python train.py --norm_position="pre" --bias="all" --layers=14 --positions="learned" --residual_init="none" --beta1=0.95 --batch_size=128 --lr_schedule="cosine_restarts" --weight_decay=0.4
Rows from block 3 of a small self-supervised audio encoder (BEST-RQ), named by matrix and row number. Rows with one number within an expert belong to one neuron, the router's apart. Each number is 128 + 24 x the weight over its row's rms, rounded and kept within 0 to 255. All counts start at 0. Numbers have three digits each.
Before each expert's rows are labels from the 100 clips, of 14976, where the router gives the expert most weight on average: "top examples" is what is common among them; "loudest band" is the band of the loudest frequency at the time of the peak. Only what is clearly more common there than usual is listed. The data: Morse code for random letters and digits, with fading, noise and interfering tones.
# router: router (model.blocks.3.mlp.router.weight, 8x320, trained with AdamW), inputs 192-255
# up: expert up (model.blocks.3.mlp.up, 8x320x320), inputs 192-255
# down: expert down (model.blocks.3.mlp.down, 8x320x320, transposed), outputs 192-255

# expert 6
top examples: clipping; pink noise
loudest band: 500 to 1000 Hz
router.6:120110133160122122165123153128074137092097094158131105105124148106139155152142136111121136161113141158126087102135130176134140142131106140109138143095141091121098074132112122134097137136141155
up.0:162132128117121136146131090128153119163133115156113118150125097145156099110166107137124116153129152109121123130132155178089139119111113120099101093082136145133090124141107126115120128146129158
down.0:149130110128105059127165157116113120148099131113126127115161074145133114119083130161120129182168113139130091166117146105085142134126111123143093085118123110163165135155102107123154111169168134
up.1:132110120153110171131134158124124115099126157114128164155120110101132084110133103108114139145079140143087137133111107131136069127123091100114136100111109105123174154122137156106119119130089091
down.1:138114133174130162098183125157125155139163119134102098171118106084143118131140141143152117085182133138144125166119118143171134099123148086142163146126149139112136096107110154116100149109145141
up.2:125088158130167134167141116169122169125101125098172136213153146103120120109090145125129134158133120124147120102134129112086151128103110103171156110167161160110132110136117123141115152123181147
down.2:112098132123107177160085112090152155117174116090085128097113168095093114138106108136152156137153122135146123173160135150141129141135135140150132081161117124148121137181147170143149139108112148
up.3:120150110120167163160134129142142136068130192168130154113113117102150149108116152086125138163134100146157123083140135145102134086122123160109155093066138112151153145107110139115103105116139119
down.3:098080136127096143117126130096124149123121131173120169116123140106097127161118152107106139146150114131104128095152121154113115111141148134071088084086120101158117102115098142180128108118129154
up.4:094091156076116109116160146155125124060096077143099126145113159098099113098122129096171118131109150135121134120112145141101117170097151137158084126143124117126100115096129116117115153125117142
down.4:126129144085098080112128121140155148109133133117181117117120111156168149155134143114127161108110091081086161110134127145129095116114091142087140132130132158113127126096097138116141118131125115
up.5:119102133157130104106105162081111104052157139130095128123137136133147136156135144141141129146207130146130128116134135166135115094141097082150179155115122099119143133125132168079117136164107149
down.5:160146093146086085116144135142136130099125159105111122125154091140110158113156147141137091134118086143107105130114112125111134086117117105149136134127136115155123156123111102112091153145150176
up.6:135088100110144156075104113111171118160073094111066189137123099114119131118150138118090133147113125121138111157095127112143154137115098154136134115123182141130144134125093156147185135147118134
down.6:102147133107153132130127144134104179092121110131151135169095133121110151103158127103082085119110135084099115168148084143127094116120108130112123120133104188142107123140141141100129120152099103
up.7:099145162085068122132157144145105118100109122134161100108101126152106111113158161155119121138139151118141081129110102107062119129144114121099124117100129141087160161179149161142125105103126176
down.7:130125113129133126126153111132066122129119102111126093135130160128105134163130122092125117142091202149125144126108129135147119140099138122162102152163134125117113157150109075106136126149100097

# expert 2
top examples: tone: low; quiet level; mains hum; thin (high-pass)
loudest band: 250 to 500 Hz
router.2:133102116142134109050175181143135172139110132092146108135175140132102159097109133101129139103127111171158111165125101123094139117135172124146091141165106128157133109131134110118162125159142101
up.0:149171174166133111122109128112099105104149144119120126123140126132156149140094118136142156114130148147142098152109133064153126157088093106139103121124134125156115119148128147097134053142147132
down.0:142110107136124134134167111117144090151135133100147146136119147116119077140129184093118137136132121151094157137128175078103129115148122158138109137127152144108139092120119073148129104163131128
up.1:159130136110128127111184145115144145146167105125155111105151125138167095131121118100122099132144111133118171192096110111123155123135075085136126168132143140158086097147156097140155129135084140
down.1:148133154126115110156125124127191154143097145109105096102099125145109165105155140113118174114159152159127103126125137155088102119176128134139136133138126115158141104168118123141110122143089158
up.2:124130109151122149139143140138137141129131141143137140120166172119132082162149152116088101102165118143161087125155164132156095101104158134095116094136100155149142110114140164110156094161176107
down.2:171175088110134184151128119125135111135095119125108102113116133155114099104144131111117119138140123102118122111121089133145123165096109178115131141091117166183144090098142135127080150134130118
up.3:123072138115160140164113111103135117114140150108123102149137115145132117127113104114096130106124169165147181133122153147134126154102108086140123105155087143164147148154090097086182143133103100
down.3:157150151150148136121141157132118138155131132099122147157084126141128127137136155111130097119120122131098165149128153147125108166166131156134142150165154150112151124133119079101175101141090154
up.4:131150133153134145164125094145096140124115165119100128137164133114166099106148105146123147085153136103178127150153137143084173156138126132073111143055109140154112131150118144153151101153138132
down.4:131080111134124120135104132147141128129141112099128136162153128149157166118115139163118130119155136126110064145114143104093154094131108094125119124140097175161135120090102114169145133137192141
up.5:174068128130140116113112155100070094115132142120125108091135158121097105122090133150141091100091088142155170166162111151100111133111163096111108163152164129130095136068123141120132121118122125
down.5:143102100070131098115123102100139154137133148112090158141123147103146115154122160118146100095166131171111109124115105091120130102156135124138167123154124104135095091125185134139125139117144129
up.6:133118151111103137072095151144122142145119109108120185104145135157111126135085136115106152145124117184118148157092114130144159140077148157166079116122158123096122138114141116108129144158124128
down.6:119107122151124096118106101102120150130143119097139158180133082158111185137103139107088131182119143128106146111178133128137123186134125121115126166107128164113130123172156147150105153120131098
up.7:168091097131126155075138091136127121156116162166129128179080141094152118139133132122124115091176114122108141149095132113127094098122104146141151095120132128113134113076126117177090148155101124
down.7:138145133102122124135123140148098137139102158138142100096116126116096171136123102089139182110113108113114163137127115113135085099094105152120102145179116119122114126145133128143145085096165182

# expert 4
top examples: reverberation; muffled (low-pass)
loudest band: 500 to 1000 Hz
router.4:137178097142112128091122135155136140106113101085135120124113121161112177144097171115123130144116158069112107150164120102153123085096108097124133092151159113135085114111132118091131111131171127
up.0:130143127129144156133179153142133140103144126113172148130107169089144093112117144119138123108152128118130171133127155129103133152085135105127100135138136151100081133155153123121134162126176158
down.0:100122132097156146115123118106101089106139103119142170117148085113127112084086135152157097137140157132141151102126131139134177167124108138093166159143175123149115122119079110113125121145141081
up.1:157140136136145156149108121139180147144134111110144136178137124120145097090086129124095143141130060123126097102147118140134144100147102145130136147122122085170127153116135106161131078149135129
down.1:086136178160115116111125087087158130143161128099099131131148164149133156097148108143188122159141115100122091131122142126130158086110093120148091115095138128117156150128141118121141116128122129
up.2:107128152172119108102142140109146153141112117171101115132106136164127077090155125130123108123113129099162102096087114138172126114116114116106138105168113138155125145156148132157108132129074122
down.2:140186115133131116162149119132127124187092092132121141116084153129146150110120124126123111106113134090156093146117141138156119129085140156147068095104135108129142155120127131131129112095154114
up.3:134084141120125158136134146112113108121148137107168153113138140112155120121128125194093085094089106155184099131095101114111089134110182109168132102158113154148098098095124140178135130131136109
down.3:130120122132137163114132109141144113176113170112133164128163086146117133125147134076121137118136104115125142170109127112140097175151128105139148147140132099149136142161125124150168164129063117
up.4:104145109156122105138132142090125098139128124086141157143130098123094099149121109125134148100099144120092164165113121138141113151126180123118132131136123113076117124149107145114149121105148144
down.4:111150122121134111120148146108168142123133128125113133167118106076212139136099127100129120102149121083109147142135141130094146141088120129095121074118185116133105126114127173181112100130133100
up.5:156118137136140114114129087114085121124143130146150112161132134118133111116156129103125127169119089126142114144087148150143110119198084110127078128125132091158107116134117100154115110107126133
down.5:125113097132128128138135132129087103102153122121099146079126178148097101165112124134121121105129131144151083139115121104142112123117131127121095169094159101133098184123126160137128145143119085
up.6:129115137113138094115150142116157170118105076093145108084096146128139148115146142117141143177123142158128125082140135092094108139091134163130141101101100110158133119126127131143140184188153154
down.6:169148138103118081102111163140136140115145118142131138098140163109138145156109106138116139154148116139116127166143109090122104125128152118151108131126104099149098125130084116147096127159116131
up.7:157142121144132133094171130151125167108138078114127129086164117152130154132108139125093104129143150119141111136163162137113148170138174111119118074165108145192132183136133153117127113146135137
down.7:140161165127134148114145134164167129113158092121125122113128111138094126108138086094136117115099109156130138114154097102127150095114133139098100123152138099141137135134150052117142165148151110

# expert 7
top examples: tone: middle; interfering tone; reverberation; rumble
loudest band: 500 to 1000 Hz
router.7:153085100173139113165085129153109115096163110126125159144171161117127118115127098143134097112114122127136088149152159119155113170126152154088101118124143134113139143112103111135128135122140164
up.0:113122122101143127181150126132108115106094138126069160087112130151153117157116127117180143154150147099158141150134146101114110147173145104174132076119131072109133108139182126114148151106122121
down.0:136157156134137112138121140152130087142115107142146159122126146124123142119120121158133114119151142126163175148203127135132118146112138118143087154101135113153127119131142118132134143104138183
up.1:137194086104113152142114144090113125174141114115101124148125130133159117131110185096174095097101105153124104150101137123170118160114156154150111093088123119083158129094155128110150105141099114
down.1:106095148087146136133162073130134143133131136141147118127137099121154115094099152081152122146147171146117097133153144155120133119123063090122152118113119119115104131105139116116133125131111139
up.2:144170143147106112129150070150151130117075126162111144108111124090098115118114133098122159078104167157106149125105144159148115171088089133085111128100123149128106125136146159115119140162141103
down.2:131140103183144115140093108139122091079146155124127087132128172160138122124117160152135143125127154141122146137147121068128118111107119087112143145106148080090126153128131145097136095120129162
up.3:111083101105109123144094130099141163117145107097097080120107085140083124174132124147113109109114139106137172127170121094151154106108108096122115127143126105155158118144144138152160130080090137
down.3:131107083119143094097156151058126130092154104124157122125089103122100106135164130146172165128127124124147138155148148111144137114104130129108116155085130120142116121143150159144109116142140093
up.4:136160159165106172136143138143113115106102136151181131157124140119126096116153150120122162120126117159162112126123146111094118122150130111132157139168166127194117064153177121123159123123111143
down.4:087071151099132154155143123128107114140109144115123109065120093141128075135137160112093173098137115141108151126102139093135102109126179104166143087114140114144140143115149131116180114144079123
up.5:093162170122081098115113145126131121122156165133146109123104159130134095133108130091112142144088106137100126124101113146094101125159122137106121111137157141176093137072106109121162115116175110
down.5:111141134124154135139118147128116154158111138109132137118144146125101119106104127132113112087135117108141142168130198130134135161121156118100099079135140126197139110114114148098114089160131122
up.6:151096161093089122145077089083108081118114125141136151099117109055120148158107138106131133122143146124138129124149137111140110168136109109123121103129131161104118103164130143122086134103135127
down.6:135102099147089120115132184137126113166108161169128125125091169122121091146131146142141143095182176116090125159148114175101099125042143181141128137103114135093126114106092161118152129143117116
up.7:132113101175122129126127125104166103150175126116158104109144140135148092122096096136134151111088155073123118148139107114134146127166116173109142139118147133173126139121091123168121127144106144
down.7:116130122139126130130144134097126156109104170081101122118131147164090132140120130134122133074097096120091091097145134127145111174124122090107152131153144114128116188112147149101120171151103107

# expert 5
top examples: mains hum; thin (high-pass)
loudest band: 1000 to 2000 Hz
router.5:107117120115147106118095127077148143144129140151131142174112112112142109115133182186143157123153136131092147100100133122169138095135154131130143135147147107111156134110138137136129121153112130
up.0:101140113138096140112132108117148116084081109150165103083130130155154123083183144155115116126122114128141123105099141172144142152131118164153109128161112104124125178108126117106129132115104123
down.0:124093166142160133070131152116162126152149153123159118142099143102097119134157144105130110113160140143164106156100093083121141148107180141137142181110145131138077119136141157097106150123150160
up.1:153117126126134160086155144114131157119126130147155098133164131118132117173140129116157092142092086174152125072170098125136106132126074138127112137131117115147096120167126089165144129141140121
down.1:122099156135137124139136086103101152094131167156160081147137103133133161123126111131100148152077156117097079129088171129110141099130126112126168088120110135104125132150111115129109139148125130
up.2:151120100146119135150153143172148112130088087105113165140146135167111150131118164122147105110084133097101154137124107117136111110131089085169114128129109121135135107115143135151136111115163140
down.2:112138112126146110129162073111154126099152140154114127157079139148091118114142104124153140127144110111126118115121127111125089143127116112152113122124119152121148120104155145173138140166158104
up.3:136065118077140115123080177098111139130105098122196150151115134101130094112125120169133113094144144129157194152119141096124135124158130116173178152086114144119138151118126123155130089145119134
down.3:142116128084150131160149089094105166164150149164125124141156119135086134127125099141104175130148138141128146121174160129133158128162148143139132153120109088134112073148129052139114086118104134
up.4:113105126127109114142119138159142058112141133101145155127126121139145130135163133117127167106150142131149139161110132111135092128114148105143082108121144110144127147136125139107154131134116138
down.4:087132181138161139141153136123122128139126172139124073122171105159120143140169164123124106152134163131110150155101107128184089108118131158145127147152126118111132166098156153125127115105106104
up.5:118116122146144109126108145128115103146135159157123081124119147126107093122123102112131101160137119125097154149135129154152130174091138152125164085173122146157110104148121145149134103081143100
down.5:094131150158150137151115088110168121121151165105134117147165074154152097121115124117122177171154142144136129129070144092135119091113125120098132094120127136150125129138139129107136102101145078
up.6:162138090135114153125106101120156165090139116106148128147116111141123163119080075154153138120139076116123150130092148153134111126112150141154104154099150142106118136131103135130110115129116101
down.6:161096117090130122126099132129130110114142130149121147129212120084129116118126122111098145132117132134116125110156117161129138186120099138140169123158117080129165123125145072100135162113099113
up.7:128160143124121133096141165145120145089130145136119094163108105131120111137142170111134148147107160158149115101151103170148121156127139139119097143120177109155127107136129107169117142131126114
down.7:098093107165120120132111115144147138124155153149136111077136135137142148113156140107165143120117185127128156115144089124117142113109152155139119170086109134121131140107104124127157117120123124